config.yaml
arch: "mobilenet_v1"
horizontal_flip: false
loss: "l1"
hidden_act: "prelu"
depths: [4, 4, 4, 4]
stem: "single"
optimizer: "soap"
beta2: 0.99
beta1: 0.9
shampoo_beta: 0.99
precondition_frequency: 10
merge_dims: false
one_sided: false
epochs: 3.4
final_lr_fraction: 0.01
Rows from block 11 of a small masked image model, named by matrix and row number. Each number is 200 + 20 x the weight over its row's rms, rounded and kept within 0 to 999. All counts start at 0. After the name is the row's rms in percent of the matrix's.
After each channel's rows are labels from the 100 images, of 14976, where the channel reaches its highest value: "responds to" is what is common among them; "patch colour" is the nearest of a few named colours to the mean colour under the peak. Only what is clearly more common there than usual is listed. The data: pixel-art sprites of 400 made-up characters on tiled backdrops. In brackets: how many of the 100.
# conv: pointwise conv (model.blocks.11.conv.weight, 256x256x1x1), inputs 192-255

conv.243,083,181,228,202,212,200,209,198,194,205,168,218,178,193,214,189,189,200,199,197,172,176,244,219,208,204,203,208,168,222,191,221,191,217,183,201,151,204,171,189,208,196,161,227,196,237,173,205,190,194,194,204,226,182,175,192,227,213,155,190,225,189,205,192,219
responds to: teal (45); grey (44)
patch colour: green (43)

conv.78,095,154,202,179,209,195,178,197,217,183,242,154,204,204,179,194,242,197,222,199,194,185,196,200,205,170,204,203,221,168,212,193,185,203,198,212,180,189,215,187,215,194,199,223,195,201,215,170,200,229,170,195,221,210,179,239,195,200,208,198,168,195,191,190,191
responds to: white (100)
patch colour: pink (41); white (32)

conv.142,105,175,217,172,203,224,186,182,213,228,208,214,189,197,212,200,216,204,215,214,197,170,194,224,180,192,189,185,213,220,194,198,219,189,242,231,210,224,188,180,183,189,210,193,200,186,183,215,200,180,206,190,184,206,222,171,185,211,206,213,178,187,175,182,209
responds to: white (63)
patch colour: grey (65)

conv.170,075,223,215,215,174,175,152,184,185,165,208,188,188,213,182,184,184,186,235,222,188,164,211,231,199,217,160,209,174,190,190,202,205,254,168,220,199,207,215,155,216,213,195,198,225,167,207,208,213,219,193,179,198,198,221,204,239,209,166,205,195,221,216,181,201
responds to: white (68)
patch colour: white (52)

conv.151,099,181,191,211,168,205,213,169,220,199,241,222,262,189,191,205,209,205,190,194,181,215,172,206,162,218,205,196,194,195,193,224,196,184,214,173,203,167,229,207,218,193,185,213,194,188,243,195,189,200,208,202,177,194,163,213,190,215,183,205,197,187,219,200,174
responds to: white (89)
patch colour: pink (37)

conv.149,126,163,199,198,194,220,195,206,192,181,198,203,191,202,212,220,189,186,191,219,232,206,205,177,205,195,200,209,214,219,200,185,211,253,169,215,181,214,198,189,211,191,201,190,219,199,196,208,200,192,176,161,176,197,228,214,179,203,202,226,186,208,200,201,188
responds to: large (67)
patch colour: black (94)

conv.254,076,175,226,186,238,242,170,219,248,205,211,204,191,137,191,192,186,185,197,185,226,197,191,213,188,235,204,210,217,207,203,260,175,220,224,230,211,218,204,185,187,214,189,199,205,218,200,229,200,203,209,176,181,205,185,201,185,171,190,207,210,185,222,210,191
responds to: teal (69); green (26)
patch colour: green (72)

conv.148,082,251,186,222,200,213,146,187,219,211,192,192,196,243,204,194,206,197,205,197,217,175,191,235,252,211,171,165,208,204,195,182,164,209,197,204,181,187,194,213,204,188,219,207,213,181,182,219,206,221,185,214,204,161,177,197,211,207,175,228,171,163,196,200,202
responds to: white (100); large (95)
patch colour: white (69)

conv.177,080,161,210,185,166,268,171,196,185,211,160,187,210,211,186,173,240,215,194,198,202,199,196,198,191,210,227,175,206,173,172,226,235,199,164,197,235,212,235,195,207,183,225,211,184,196,193,189,206,188,172,197,200,192,169,200,193,195,172,182,210,200,221,209,202
responds to: white (87)
patch colour: white (34)

conv.239,081,209,209,264,199,227,204,175,219,195,208,223,172,198,187,169,203,181,253,171,285,209,186,214,211,196,220,214,198,205,219,205,199,221,167,183,212,197,208,199,237,207,185,192,187,195,197,199,188,217,203,213,225,199,196,214,181,174,183,188,188,183,180,230,206
responds to: teal (26)
patch colour: cyan (33)

conv.27,081,200,168,199,202,215,211,214,228,184,192,196,166,203,226,175,190,217,222,194,210,149,206,209,192,214,208,216,179,188,209,170,214,189,200,218,207,218,195,131,206,179,228,188,161,215,199,212,187,190,179,188,185,163,167,198,167,237,208,192,209,211,224,163,196
responds to: white (80); large (74)
patch colour: white (36)

conv.229,078,188,200,227,211,239,170,174,185,222,174,201,181,208,240,168,210,196,213,210,220,219,194,182,165,203,207,211,206,217,207,168,189,197,225,182,197,225,167,222,217,217,213,190,246,172,199,205,196,201,142,206,187,193,192,221,201,183,180,202,224,199,208,175,161
responds to: large (66)
patch colour: black (91)

conv.250,073,239,215,226,216,196,190,202,203,186,187,221,196,207,206,191,218,225,197,207,183,197,198,197,174,232,203,204,197,172,167,192,167,169,235,189,185,167,214,190,194,190,166,208,213,181,212,195,196,201,250,216,177,194,184,179,207,212,203,259,177,177,228,254,185
responds to: teal (67)
patch colour: green (65); cyan (27)

conv.124,080,165,246,215,191,226,193,174,173,200,176,197,197,150,218,202,177,183,188,213,211,185,201,212,201,184,208,189,246,217,176,181,194,186,189,195,187,202,184,174,200,169,177,200,162,231,180,172,193,209,199,199,199,221,186,224,165,195,192,170,205,207,199,202,218
responds to: teal (61)
patch colour: green (40)